{"encoder_arch": "resnet_bottleneck", "dataset": "rendered rooms with furniture", "crop_scale_min": 0.8, "horizontal_flip": false, "decoder_norm": "instancenorm", "decoder_widths": [48, 96, 144, 192], "decoder_block": "basic", "decoder_upsampling": "transposed_conv", "residual_init": "zero_last", "optimizer": "adamw", "beta1": 0.9, "eps": 1e-08, "steps": 13500, "lr_schedule": "cosine", "warmup_steps": 670}
Rows from block 1 of the decoder of a small segmentation model, named by matrix and row number. Rows with one number belong to one channel. Each number is 128 + 32 x the weight over its row's rms, rounded and kept within 0 to 255. All counts start at 0. Numbers have three digits each.
After each channel's rows are labels from the 100 images, of 14976, where the channel reaches its highest value: "lies over" is the class under the peak. Only what is clearly more common there than usual is listed. The data: rendered rooms with furniture. In brackets: how many of the 100.
# convs0: first 3x3 conv (decoder.mid.1.convs.0.weight, 192x192x3x3, each kernel summed), inputs 0-191
# convs1: second 3x3 conv (decoder.mid.1.convs.1.weight, 192x192x3x3, transposed, each kernel summed), outputs 0-191

convs0.28:126085108122111135090123114116113124140144134066078146100101090151141134135072102160114160121057131078153101088112108136159159098135094071110141123077120097071040052144172122112109109107120118089098102099062149162115121088123140107105056141162092170096134111125131146167092126164111097171056102179110095058132132128088083116107105089104101093124127145093098116113078129137038100137101065122125105134126112151164103093120106116142116138190151155152123169096156139148156101078105132052099161112154070107114099127134102134145086100120159087105148155107090168084105117072057103092
convs1.28:110107123105130119106111171136157089122093116132075132159145142127109141102127126150137155095125078131150123116120128136078123127124110079149154158138127119170174175117158136109079180161139104105130124092135164099115171137116077080105162140122134126076151061124180137079169114100144182105162086090134145138147102126136135109137138131172255099127137173126144127126129069142104131170198132149116147144092168132197090160091150097099148150111139062124141121124114068114128113081141119122078116071175092089200068151085156076105220163129096141193110088165132151175112139103150123156
lies over: floor (72)

convs0.11:103162143166122186105197106102137102121136086076126158137109141147158119087142106171098118053050164114156165102118081110150050147166120116104185103104133111074152107132073095024103140133149098174107156135051131117109105183120157175107085139126142165142129119109129101118122186100087128070105104149146144148107130084123118144143143098069033089127111142090157140144067065102081143143123103139117097147128147103138134108149118100150149170165130122073135116143132125168153084125118097064080108153156154156119138114089096102131105150140119125119117118120100152026076108134108085124
convs1.11:119118129121122127115114127136109165099091113160146105122097111117082103112139074089138152160116074097090093125133139115115142070064100099121059150114082125111102152027104133169073063149106093154122130107154123103113116102090116124143153153153120113089105126167118111146151094114099114153197059109118106150149100101064118108135106086130106168137086125104105111102170153148135110067094145132090151123110034105115099099083082163112054111085142119086092194111159133135062125135082115102182161138046098178065115166079124104080119113088144066131137076143113121173164149108129103121
lies over: wall (86)

convs0.190:149123140107104131091151094117134112080085103106115095161118146094127102143119116154159096151126101115108053108130137077110135088194140123097125150160113132080132096156137100091135123125093085111085108141105114148092116111156135052194086106134119144082123099129121103130070100148095144131089040107054082120086118127163114104114116101102102140113123128105138154146092099118162118194074115134171084059094040130141123086115133136149115174123170096111150132136044081120103141087100022118126123057126050165110088113160140102110120094146228116086134109120123149093117096125132148116
convs1.190:127121125120111147131120069109176085169149109098128176083131092108134137109108125159137149115110152110176149160125131070169091143089158124077172139125124142097152088152110081088087111173104071201133097095034086129130062107164136176142108131116113137122093066156129097127105138105121156079131148183108130115153099069107162128145111132149066119186146175122122129096091163096157097153090128124123136067131151126074131151092134087118169129096083083089109095153136130134162153104176167123048139106142098131135172163112086115155121151096087167127081137128105127072011108178184142138
lies over: ceiling (39)

convs0.7:139081049118127114150097068087101138113146024125117143130124114142105161092135130120094149172133131131076073109119125130113121099097142071122078110179093124104077108097124170091123161088085127088070150128087136114124119116101130134104151034139112072082121101180128110067100137134104135129156105146078111101135148129103096115075101127127080115125066102117131118137122181091138146121102103110086089142093110141124089123106159120101092145048127145133092080119143161152075084097139091077095107062160116109103128038158098120096155124055153136091119073115151096053121120111086098116
convs1.7:110103100144069137095130163126160052133111168081144168099148076111163128142117136115158083101098116092130096106109078115151123176122167098115142127162157060156103106222083105081111164102070123104121165114035136128085155094132142126130120129137117076109149144091093173103120153143144107173116170124120127116120078128135117126102135142125189102111175084152077128128106080226087151136112110112170118123084191078088135110084161091076134103144099103183191122100099152068156113097175153168082070126153111082203111137137102107126158126105108134141082154107107096129108109137124106135
lies over: floor (72)

convs0.163:140123116185127161084127153159148115110138123169123151114111049095130131128120090158105157126119135111171139125092118102117095121159154126103151140118133143104084112146068046140039156171177073125180127118199112040119144080113125065124038095114126122109084134119097095107146102101125165079129151113137085135082119081138166025121145089171113091149178134090120163116078056181124116073103122131154105103123124123097081149127101118147127164164123101107121111109065065136112113106151134151113110087145128042165123174143135125092125113147124133143111094099096107189106122089097124118
convs1.163:151141163133134122107095066085184178103126105159171100140148146098073101150165130128102132135151189106106064154117146105115130145088093169130110100115122161112180125087179135120162126194114125129076109135071110166114158113157167148142096140135124138092076119143181104131147107161118088108174150125154066120134102107104132148105120149153136214116103121139194141096177156064123168093152191111117128105156109162086133088124108160101105079090137116172098104143206109066080162109120102112208132125105133109088161046140062202132104099095158138088143135122147101071122144097172103130
lies over: wall (81)

convs0.141:098152140151133124158138087138129115123171129127165174084134114173122190194151127133043103096098120152111141118174142138131133119174120185108124101164083154143167129158070144137196130119132100159162160099146126101188075129090124143108171105147085163174139114122130114158108119150136133190138129119077189087138108109113098115150080204102127161163084141133164065160131133125117145122147090067133141134177125100109171135111162092148131109174112137116148134185157201104137186175089155137084150179091166156169129105147036139123104134135047152110110141074109133125096092122191196139
convs1.141:129093099123118107120098164121118122134103120107075093129089135112123117085067083133196197145139099123111104114124168129109151090113118106105102146118118120096131155056186141144093125152141131108108079144104148081116128127104132105151106124118127146103161130144174135110170099092133119083156096089150123160131128162121117080129102068193152108110114098090121170131159111103100125157150105170115158141172082127192090162179076153156052164115177099156137188089080072175076059089093079077167117110120097145125090139106185124107178125110140094177153105203167156174182161087089062115
lies over: floor (80)

convs0.29:110101049141139116163116100126142092160079107131125090170139129072136126059090137140132104138155083075139057102142096125081152058080128113112126131159145112129080158100117199145207149105078113113116099154138097111169111137141163135125139127146112127171173140138132124098145163083085092124117134117127138133191170157132083156078109168128155059131115106122112170105089171069146077143130127142060115118060062138202072111187133148177115166079136100130124090114123152150103124134120128150146149112137112170114161047119113127090181140138193135111157130068174066121126148155113112159
convs1.29:101077122121094096089087171115146043148135179085125135110113079101170178107092075057169187097133086137134101114092098105107129153066156114106121109123094117130144079158040095062096170112099150165138079116044170107104131096153089096077129108149115084125145140109136169160159133122147103113086113101133138091098131075141127098143119113078169124130153094133094130126094056173119183124154144123179106156145165110134108148117095101112122097109107095178117166069095097089097068110133136137080057106174108117162114183086110080110130097121132141130139151131114140144073079121130134100
lies over: sofa (50)

convs0.66:146094095103145116131131133040139133131098028062081106150084102080082109120113146113162122127117103117125090144102138127131098150074140127070127155109094124125141054111100130141131155132115114115129142123043085092135082117121137107162155140071150092121130128097097136112159109148092147104103137125135125048096096143129148103102131111124000154090185121117092139127154110037168142122118098154097101127060147135097089086104129082150103121101104084119122050122129145113127134118112120063091102109075125106104106120113100132132094122155135135111087104162169095057121088174134102097
convs1.66:156173129150105146122139160155073119129101176195147075104111163125200100142125137111134075199110179123058150090106078157082113107133101098169111148121089102029049164151143063102134158098135129155092133100136084138107106144120107122119093109125176090147159181093166159143102118087135055194163116117103108131108110120118109171145142139137151102127115117167102141120122217174073125124099116149145091098126070114141175127152132132113157137127148161134186179128165136127121147137126120181203169169165138126139111187171098134128150110087135097152123163100102107173183147108127078153
lies over: ceiling (98)

convs0.21:145099077122101134112178096104178167108169079082092172103116096051179138156114122162138132125153114134145115119088148068103119163101117118072155088126108139121089116131094125103140129137134128061138103141103139111117096112118155141090143117083081167082110156123095141099145154124129174128097165137144083036087093120138103091065102032154022128153125095108105119110130095125091165076071098128124082135095107133111078130152122093128107098109114075135099080080071100116092147147104154144108082081114111134129125077140140196114060141167118148122146144149135072075134069136139087114
convs1.21:101087159124138117078108148179087099126096142122086140109086103119124113129125085056211137059105088139113054117170147117089192127090155099097136130103134108155145177153115178101139138121083127121110154097104159104080040092124097081128064068212138096152141170108150102116124111113145119171111132103133100083114107126130120129145108131111177142141127121124097102071126075194075127103195155166135100120084138082112139172109117148142129072108125079190133156080128019123079130127147133203164147119123105162148116168123135125099142133102133140150167152152103122174103114111126117110
lies over: ceiling (95)

convs0.59:187092102149072188092138109095144043150116066082063145138119088150116097150098154131148121105137068085153071109112121166151128154117196078156166089141156071153132089166123170152166121121130158074140147137028135127092166113138166098106160153121171121128140139132111157072107146125123072156153121059113118119152080162149120091105154103151121106117118132124113148131118112104075125140092145101123117153151125094096171111152082116142079116108118115181107141093086179145120075062166059068126115189099090143125073134128165165135177144120190120107139132135141104062164166115122127128
convs1.59:151101151084138111135085131122145114081128205090108123132124097112160131139119124134090088128108146209162202167187104100133084076103086148152153109141102176084172123111089151084092088094127117182135126071194118119156109107117107149146159160122103140121130067111138120119119093093120143085110094129140203144113114176110130113169140118116099144174154153104083109142112047116159138151117109131106170154101114095138123162088114172125129122082160097088105123095103101170144110109121165134096086147088138126112155179113088068148116153129114208160106092128153132186006099185184160108
lies over: arch (52)

convs0.101:136103132148121120107094032055126117134102031054050143140099142134146112148099105127124098131121150136165116125146162088151111120116149102101098030118143163104172100091142111083110117123131135102120133096050138134108121165114104173097156120113132120112065114123130146076101100117089159112065127154122121084134095121105147094129151099116025124112113131114142133083085048101125151093116146134053150167130128176083081120117121132117060123112110095128104088169147111114131141131104101090070092104085091091112135155104137132154067143134110175115102144099095163038134083115122119118
convs1.101:168193145125107122128084165092141143173055156182112108148128134082126130136109131072193124157145141128078063136110153101141127144128175086144135137132077068172117145142110149121086188136137159140102156132131094125118110109138172174185085137161143034034079153153115156075096132174145085151123167107174139103109099147129146150094125130171164159118107093149123091122194244137126164115098156159116074098141100089096137115099114117097104115094119154122151102132110085127084139126166130188145102156073106156169133141168127137115161130103182128148115185137149061132143149140111094117
lies over: ceiling (100)

convs0.186:131045136150139105182161076125121109177162098186067130123110090151136118095077117149126156172098149095116156114130126106126117158130152113058153069102119140113115116136155097137118144122183112139155119143188078069133133092109081149095093096040114120117110145120121120074114132123107149063157186124121154120091167078119124086173074068173114088141164126113112118092096060117096134097108113113101136141143120130166093169151085142172130123153069066055138101107094099131135089077156124090123126060140161121103134145079149196129147172156135067138096094089182109134126132149138062118
convs1.186:152115138102122101107123096084161140102109106122123122127145169098050108149121116098133103080119133068146029120130174128101185133098132161097126068137135126164178128089147182155137095179099132120087085154045092139082152080139161122196107137125138140085122129129138106109129085207118075160121137120130095110139089123077159120098126126113130182090069092140163103103162126080100161120167205122111113124171094141087125070098112170070098112097135117201083115156153137071090162106118096128190118105113140157113133055153110172106111090115128130108118110114126086095119158092194097110
lies over: door (53)

convs0.56:109106099148135162121160094131128084164137056090086118156077119149105190137088139132176176107152078137097081104130110177130105124172146085143127154143088108132140114186123116065123141066106162086161153132097106145122066165101124112083118036108201092162132107154118162093139176154173096113061143130141152077099164113149111105150146142136056093105115160133088094105109064145090145136133073140139062153118121091114149124105148090178134141154111114082142059123147125192140117163133137101099094136137164126163152158134180109100099143123151138139029138062154115089146108148097145145
convs1.56:100089132116106106085148095141190082156085152083106125132103118050038130119073111099175116078133073095166062102122130135114145149088173100083135115147152095186169087170104163153120154128078139132074120147091138100094109083125166078195073170108125105089140097077112154090119106158146111120107134130140153100125106111103142110097123168156153118117106119089090114141143059164096146145131095098106109109066157113121096118106153076088075124115081097114103133142066143071091124102171131173104072059117082117155131129121123126103174099144116192122094099109123063125082134105142097100
lies over: door (38)

convs0.87:153185155163100099091162134147145124112128113077176155103099119097044144145176093128125113075130106121109068093095097104151052110150136131158139139118106122097098144131083117075116148128083150181122149112065155160106073165147175114127123154118121093146124135124064125181102118141098124155111140142102087084122100140112066172123079165104118158113058164079155146105137116132113180137159161050157102139168134159106139118140116080098100137134051151140140137160103136144075185117169082124111082128090134119123117101130085026067102087097158183106134146107091129096122050139150113156
convs1.87:136052062109101106161072185104130096107094157119103074144099070131102124117100120116181160150155082147143126162173093110105115099096156114099113173109085095149167110103135210111107102087139166096151139088133120089130084120097097118145133186176130080118117127156139154072111109091100126066115129119138168108186137134139149111118110111139175127141178119134078103168115128117144093178123088170074185126083143105133128177144111144153078107074119085095111146055060093129139083115131146111107103092100093159112156166065152109160214143144113150153180132154173115126087147183103133076
lies over: arch (25)

convs0.54:139108085139104139134144123050129142119084028065093116116080138132099110083120139135190130139146120144166116140099131118132103157105137114096146120129129146103132090090142123112104146146109131113137114172010084108103128164146132113119095086057146104100092097118129120077130146122111154057093131158177118114064119101139135116110148117151019120084168141115150157097134062076140088131119148172088097123113123155136082112159130144157124165122161104096125071155076068104147123122111124046089126101114079074115121145081141090149106121163108120097096127138144159015123110138120080127
convs1.54:128200158153128168117083140162094185108099154140184109120140074117139114146182162075132088114117184132078122128162100102130123126164143142132134134113105094123094144156116115063154142115094129120118176080164112161122107124130116175153125149187150053096102172138138121153102127117096106150151152069133092095153087120139112208139134141107191194136135107166119087105165210149113139099114184144157106104101093085062142081098115160108161092092086145173179108107185106108111181153171148204221142180109120138126146141147073124125107135117151110165141174102106108187147110164145129143
lies over: ceiling (66)

convs0.117:151152173093143137152090123116116131116102134103131184086148116158129163148156101107113120071120146152178154141141147087194127070098122172082088139127130135165156078176053164096138143090154107136114158080062149064156137096167173203167151116122133119148149118084158091130128057159164147141101159107114121111076101149138150100125147147062149171155103152133101130184089142124170161095158135118113122117110116119092168123117129042084090090124121161118142155135169142100126178135098168072085132194091187130168147151160068111091056130114098134127101146092091095110088058121154168130
convs1.117:151114082149113118119153166130119149154128087149104097141126131150106071087118122146122152169155139140102151113100081146128119106158108111154105115116152127042100192039182134138097101125168113139143096131172106111090165151086124156108127136129142169100131114167158125087124133115130128076192107121144128115122101136103122090131107036190142075130084156090154160113151146114091096152048101126098183135156090131161098167162072121151087170129133111122135211119080112142102085135081078070170086114153082123051099118096165132098178122111142101134148091181131154108163156072070053135
lies over: door (27)

convs0.149:131122080130112161106131123107115161148161090025085126155178149165100111176094125103119148115139147146127172079156119159170121146134153145132147116115111128113076055147126140117168104116095121121111127128065165154135129141105177151084117107134151124160151108103126133111156201109138111117021114132107122112134155121131110117174139131097023114062119115143109141144081127141112084169079047102092105146163091150124136077104168086139158205132150151121096099192156181118128126111085100074095127127151058148128116087102141122129087164155152113100113137143086177056106079078080140158
convs1.149:124159140137150140110085146160122126121045164127106138103118069152151123126165076110171146128102130093089113096105161096121122079115092086114103183130107094158126152129101122109051121114073105131118153075149139077113121086099114167154150126149125055059080112144145148132130129135153120138144091076106120120114081153119122110125124115150204136149133133101079117154148155215112123115156150169106126105070137079120095160086124125068113124130130149119148172051089075092126123082138134169130119107133152094237061153092128067085174121062083092201115103130108132197126122130145120124
lies over: barrel (44)

convs0.168:157098148083122109097141087053140155134184098063140152137153129134141121192110124121041142104134160133065146123123089142137072138094120102110198102105088158122150139179141154094172128108153136133176095100092114161138149089131155174129165058124100120139160098121125151132100162193176133163134155148125198045072141136124105153133107151157093130140096110130115038114105114126109126091156087061105093128124110111137176162149099072097167157129081122090084108155100083132075135126092145109068126190094168123099140095140096104183102107124131123093098169055130134081135117114148108105
convs1.168:115091157080149120140133129117109075115056133115021149093103171107181135117110114110176132097099141094138124083130166150099133093103097080141165141101102085138125098147119152170065139148170084099126150119173127087132126131106106141169124119129134116153128084117127137085105118098156169187129070072101123114092116153148163079188126110176169119178127135093119111063119119220084116170084094154096126146126129079178093139132096126090112155165149155099116190147128110150135074091108104093109136096148114119188077224125201097104137143085107121152100110145106169181119117111173111102
lies over: arch (29)

convs0.36:122087151140093094178123097131154095164126081041118095170118178143138162125091153116151127122151143109145072114157128137152143136133145136145131129173160081203147043150162188094124140133150149099103121132048126112164149111155126162140163073110095135159135100087089131059117084126092172095096131139137150155106149131153134138110135208162036093082098147135134137159112126132150125166134109122139120149128141167121119127099217092126125152076149153139136092177114143098130109137125083027082134113094155153110134108164109151129151146137134183113107184094160131027114172128163167171
convs1.36:052101102120109126096056145169074154076126158121190133132125069165083103113116123102113202126135071130144102133134100142159090099139120114146103131145113116119108109035087120132114075092073103130115140139157176119134100130056110109052094124151114112123121091134083106154104122084097132086169103138115120150120140134097110135096145144114139093100110133049097135100103098175138089115093064089116161087147129108118116159117140115150121108132121092071109155093106152147137112098087103181127127153105075126087099180079099022066178077069089116092162124143085163155095128097123128150
lies over: wall (93)

convs0.39:101103134134127125129108130150083131151110078093117159140123135149084171147121129114181152135136102135131104059127132138128129135177135132101084191124142121099105051122135165130129148120119119132086159155062119135106126134116146110106093094113134104116122086131050181093121080164138171121089127113115096147087120094164079124137135178160063063106011128107111139155148076171097105176145102150134101169158049142115101127096158142178099162120093168143109138137110155110113121139135067062101155092115152109186106101091130098063138054080146120143070112074081152036130158142092131133
convs1.39:115127102118065107127111111120077110123099053055134149110136148129077060115105109102148109110126125109129069124130107140128126133124160090146119099129163111173118155098155086153109147055068110172107098123052128143091093120105111089123104134141124120084145065106107076096013103181141126140124153142128139126085098116095164160088140121100073116070087133124115113093109091168119123141064134091107112081118184119097153151094139058103150093136101087117097111175078145115102125095166115177124072153124094106114045119126098074089151100078103145069116161123103094099082116096155113121
lies over: door (28)

convs0.158:141080060117100131154112108081132072086096113122079138087153138113176121175073112127065156147106077134053104104124129121132099121083125103108126137139066120141093096199112140116136128125112120077121154077097094091201078081111122158093167119126096093143149086140091101136147138136097088140115130127073156044149147120114112067125065119109101075142151096176128076138112180130140137117105063061081123140122101085140159115104123053145131207112139076106128142095130177131111133130108093092060088138137110171144107138131127148152079187110107090102080127079138126097095142141099150131
convs1.158:154138086112113098097133169107094124126116149151070103151116193116144090102078089086204127110136099111137048090121159118093163109118159130131105093144139094147089172096134154168086138135115142136093072169197102094082139109134151090155116118120141105076153155108088150093098103146111078110102109125113132149063119201106166063096149097201156106076079076119109164101159081159149129129121144167188072130125068151148106110090141144121072125098117140159095126155071119151085093125099062178178086100119095132132125125141196150105160118113183086101117113147139101157165173116112131093
lies over: floor (68)

convs0.25:156161048113119138105131137091154095099120096061082176125160080081167160134119125147108153128088088139133090112127132128130152108106141158064120112133170118139082034106107117062155124147112091095136099118028129107134136090166120118094130074117097138136086105118102148085178141113116126164091100146091107074099136104132087075088127133129071076141086136119112111120125123147141127080115139064089120090087118104121079136062122103138113138051155112100121108104110097119092111170149099068086078117128141089164174072195104145155106175161135141150054110109127084070108131110150139169
convs1.25:077107120112121107155115123142068154102092136131123069144076145114103117083099148060217113067148118099151097110123109153091096140120154112142092150117105058148082171112188135144126166102122133081085144126183108127109076132084119084141120127121151093107206152067147131112081065114107108101106127077141126145095130189113157141129158159079180133056105110137110106092127082187114082146119107159161128157084156100113120075092129139077121072076081096176081142133124122138119083094086107164154090187125151068120087153111183108100137119097149080122125138130128121193126152108131092106
lies over: ceiling (35)

convs0.65:152112074109105144146150080046117133110089043099092159131180144109081132115097112133100146164108125092153091128114121129144126088099148112105149109149165120141069108097124136088139130111121144115123126158000113111096188140161116123111113082102115086109102084143093113012104164133100127081162112114121105159131182104135112110072163146121080100118111102140132158088146188077123131094084167106054100096109107129125072131143104099114088158078128150126107069138162176114114110117142123061119141117127111110093150058139107114107168129134139143104087100112175116049113143122138087095
convs1.65:084098125126198167145099215153129112080128202146173110105133084160169138139145104110122117101087115139128102105150102102138124128147128079103102180150134074105143166141120131071174147132065124094138149082184184117148110112104118106111170175166093092133189179112113163162182118136124104173129093081083145102142112128143124145163130166111214158111184143159097113124113086197164097155130145131163118137100092083124152104062155183115116089121104127175159140078168082115182139133140160173155103167152136116172094153124102111130185163109080119167174135114144151190177129173128113119
lies over: floor (99)

convs0.185:169105142133117168128100092131095087186107124152112137173092110099115145137102154156058136103119119153090115149127070129187152143156102128101194108133117131118188153099105123127106126101141107132169118123161147140162102133100081110024107099140148118152025076153117138109084151113093162062109132077108156099096124160106138073138123117123115069148110162174141114156135094124074080135102103083157168165126149126116129165115094114161098123085061076092183103119124032118097110166118101180126106119125135122102150126113051163164147110188177132126125135093174085165105144164165074139
convs1.185:133130138095127095105147133139068200069146087131099132108152134173138110090123053116137135130131105138115094108148139127103120061113111116129099068116139159131094112033165103162113093132129084152098091158148154085083161129143107092109087105107116152121159156154116037119126118099126118156167083161147090154122143104124115122064111057131092104129080092061148112082152141130127131052127165147076136112167063142125115136117084163128096134156193103129092177110107148158082122099065073079191154109115126173075102133130158141065110091103117073099147113121111168093194148106106131124
lies over: wall (78)

convs0.179:182114113128127141088130170055174132105039074087085148169108134087139116121142134148141135130148133126176090176058134159126125126074152124109134133154141131060144097065094095100115149161160102118139089109086101100098146130158137079134091140076147088121083116135109121106123086118111129120112111145121129117068092101131143083119185087160058177128149195068091158112141091105171095036087142110074112094064162141136102104122092109104128129108170084103107077125050089121113100134130110092086087137093109084093116126129060112156109092150134168118096129123151130085136120140136090186
convs1.179:128156132141089130103115097154061179119112207172138064132108127137172129094104171091172136141172195142076118140151065120131080110137134127150123135112081138062080133121204108103138167093092123116085149082160116143110056132096109147126090114150157095146126167126187131106042132055126081146159173089147073113169117114143108152144141151097157134122108105146111139108125186159075093110103150181143130071112078084076173108151122124148130061098119132180149134111156132111138116108125134159242141204104127141108144156177123113117133130092142111153128155116131112173136130113138089140
lies over: wall (96)

convs0.10:146121131169098162138152065104156063173141064049112117120086171118186143149106160164109099136168165163155126131144179103120092125116140120083176098146120143134203072111112143127129138114155081120106153121071134138160118145124159179123134065131072135150110133116098105087126154094136146073079121118177150101139095137155138088088117134121027086164149157126150130174099096088132095141083097136082123163121133119091137140163184120146109175125136088120138029181143110096142124135108122130109134085087103136108164102139094165130098175179124180130064153095164086045107105154160115148
convs1.10:135152162139135129101106184098111203040148167155151111101131143128173136128151087076105190161131133147077050095091116128101087112099101098183102105116041158088106125075144120124119109110138142155077137131132158140113145138099141148106124127125123138126133157133139111152151125116133074163205088102149093125118131085110126128112138077148126135099078090104138113076176152194107159071107142086127136143177023103125128120115081144116085049137157152139112161106177133119076139142043096157199131160101141118073114176085115154076138112073134082129148128143118137148153132091110111122
lies over: sofa (26)

convs0.116:157122137130122119166119129097123115130137066080057158160068104153058161159119144095119099082086087137162113114120107153175087110101154136113107076137117082098142099215133153081111084118112160143157085087095106131125128144109081132096113095124167127129138076143082125140146113169076155058019148127113175108084126147104103149150142123121051076103105138139134070143121081110064146114174145097121094179156130128104151144099152112129148110112100061110139091129131112135118156185133134078065105159115143100098097155076092115139081152118134134115106128058147177058129104168102087142
convs1.116:107100123127074108097173112129135110100087175121097152129102121057053159136064161090146051132113091086176115109149107147117101122144120143098132121168101104161108108148092177193035142124113131093080141129157094117083157132066164078188133187098144123089159086113091145106067111134128104131129079084136141157142082149105141108114139140136162127113112094097058121126177085159051126149105096150150152114069147093118110067124124148119100116138080131114130148094064221122106093119121129128131103106086103141134109128116144109100182093156132162160088076116119087196119129114146116084
lies over: floor (93)

convs0.113:125131046115107105146111121157186104173110077124071110091120125060099112139039128094179135159141109096125094051096115117170167077089162092116134170141089115128117063113152143139138155131111132091114127119088114155158116144138149149116095108141143083154133116149133125114136140059113105102128101071120116076154126158183088108076097123113113066149087113138145143146115199083143135132067055151095137118086053155178103112168118099162132160132167049078150081083116162109087112161119106102128149106113071171113170118117138121112143133194165127121127110039130137109134119136090124147
convs1.113:159087113096112126121136158159110062156115199144070143133108123084153155079060097084180147101115092163172093103163096130135149113114164113084170115123140136152134166127087119080128151087100142188107088136135153077122144111168068111077142134129160095131140117104159143125078163117143145092074117154127145131114142107147158111147137114099188088122149128136044135123123039199097083109110141157209119147104136138140132136103125101106150112120136080177166145117081068102124094103137141166076104103121081093167099226124149086125199130159105152168066136150115168171100104134142125105
lies over: sofa (25)

convs0.24:116124141140145093152115128074144127114170081089119117098046164120112179122144144116152116075119162141102101097041097106173137127105099141087107102121075143135121071171120096156117120154108120138053122106133085094126051132103120135128105134131122113158100140092137122121096121167076116120033089139114066085138110097075120114188102137059117128091134062149180108159105101124152179138126112145091105164140103119129138058143178120079106164147163140136122143159140200091107146128091108135093141110126105124128142133078197148140042105117085118100136105100064171107135049152111178136
convs1.24:122175139154147139117120105176131104163112187098165130086108111089117149071122104157137072104075092102115086101167088092161111130167145112106146170147140072131123130167070115041092161119121075178111146124124131124152074131132191164145115134121132100125185120100086139071078167143129135172133121158109149108155107173131085176084103135111157090167138138111133112156101148156102131152130122094118067082069158123079159194139121080109173145158074126104206131103065111132134121108173135227083141133107121180194121136154096117080163129101089164141092162086103098146103095130144131149
lies over: ceiling (98)

convs0.49:128090127162077185132128171106143096151082100070149093161058147154132080104120183123122094101121114105109088072119105119092123164147139081132200123152108059125124126154146198115139133065114138064150128151059117155093105152104092128119130096081130145118130163128107173110070148169121126112084138111128137100062132158186103153101072135116102094118097151108100131168124109106076104167092057131151088159125137149180127139197124109161140157125147132104159090180094133148100096098160108081119120095095116158077082126093115136114150090159213186090081161126169130072119128163134084145
convs1.49:130098106107096092104118132068142123071152117122154123127130138151140101140131058139132154134149125137156131115150100100080108078059058116143103071117136179072159109066173083136099053161136088191101054090108125124109161134160106095057104106111085193128143112131157051162126121079146123077144094152154125159123153068107142126138132113138130142151110152114131125113115122116160104057148158151105172152175089124146141141118118157094120117106202092107056128126123157117091115083019122047154124135142133081060120131124110131118101136106112083099175087128133164120131160119161137106
lies over: wall (85)

convs0.30:102165156083128089091184080125090137126126080077103100180152193129116095101115145139079037060109172154101113107142059112106149148213046132090134081130128145114106128125122085053114111108100111160089090163131113167084124112106118083112117116129117173100137156105130096113116170154129175112068116115083124130092123102139115149139138128063084142105079078129112097133114033104109129193138139146129077127130087160137106071096177141131144201077134153159095104175095093093123171150081097148122125127144119121142096108170138120122083104169140112097138130112092158099146097124142100145
convs1.30:138148152107088116107092083140147124130089104086138152104126089136091142137136131097125129131115114111168158176163124125151119087096131116092146108115126159172105080153057122125055071094113087188110178105074134130165085122146122195117143136110124109112096072113069092122089141104138175122145130197145137087147109096128105147130103099076075129183126141120131083114124167112134156096143120088088159102099155116069131144106102117118134116111109113044120137128144163119114166143152168122070128118078099146128162196104088040084088102143142164110069127101051103105047034138179157144
lies over: wall (79)

convs0.173:197132138197117214124138085133159082139103117075096141145078163127094111114116150166136169122115151167169071087091143129156112116121148071159156115128155130104181092209167134077169183132144122154096156109091155156173136172154155183133071115156165135159095110141186089104096187105106139096076143135119114114087141173135143125118122148139076107162177207103142168156071050127111159152109072129116089098117139187107117118153140090131150155139147097108104120158103068090128124136140104122143140077104141078077157136130101143190114200130148168102115152119120112106079100112139123142
convs1.173:128110041117113093107066138102101103090101116121151102106115059111156093125113071129175119145115077080105057117126107137104117087111127119139109124130076090111077074048079144140121080111100106115108162128092099079107107089123118116115072109103121078105164111119085074136117118118107084169132065135151133116073131087063137105099104101141082094128125087104073115117144172213127071088087076110102120125126056098106124110105125119116106129121198119108124196104118174154091106136114099176116107185062100137092128161133082148136177081094118095102146161125135090126122143120094149114
lies over: floor (81)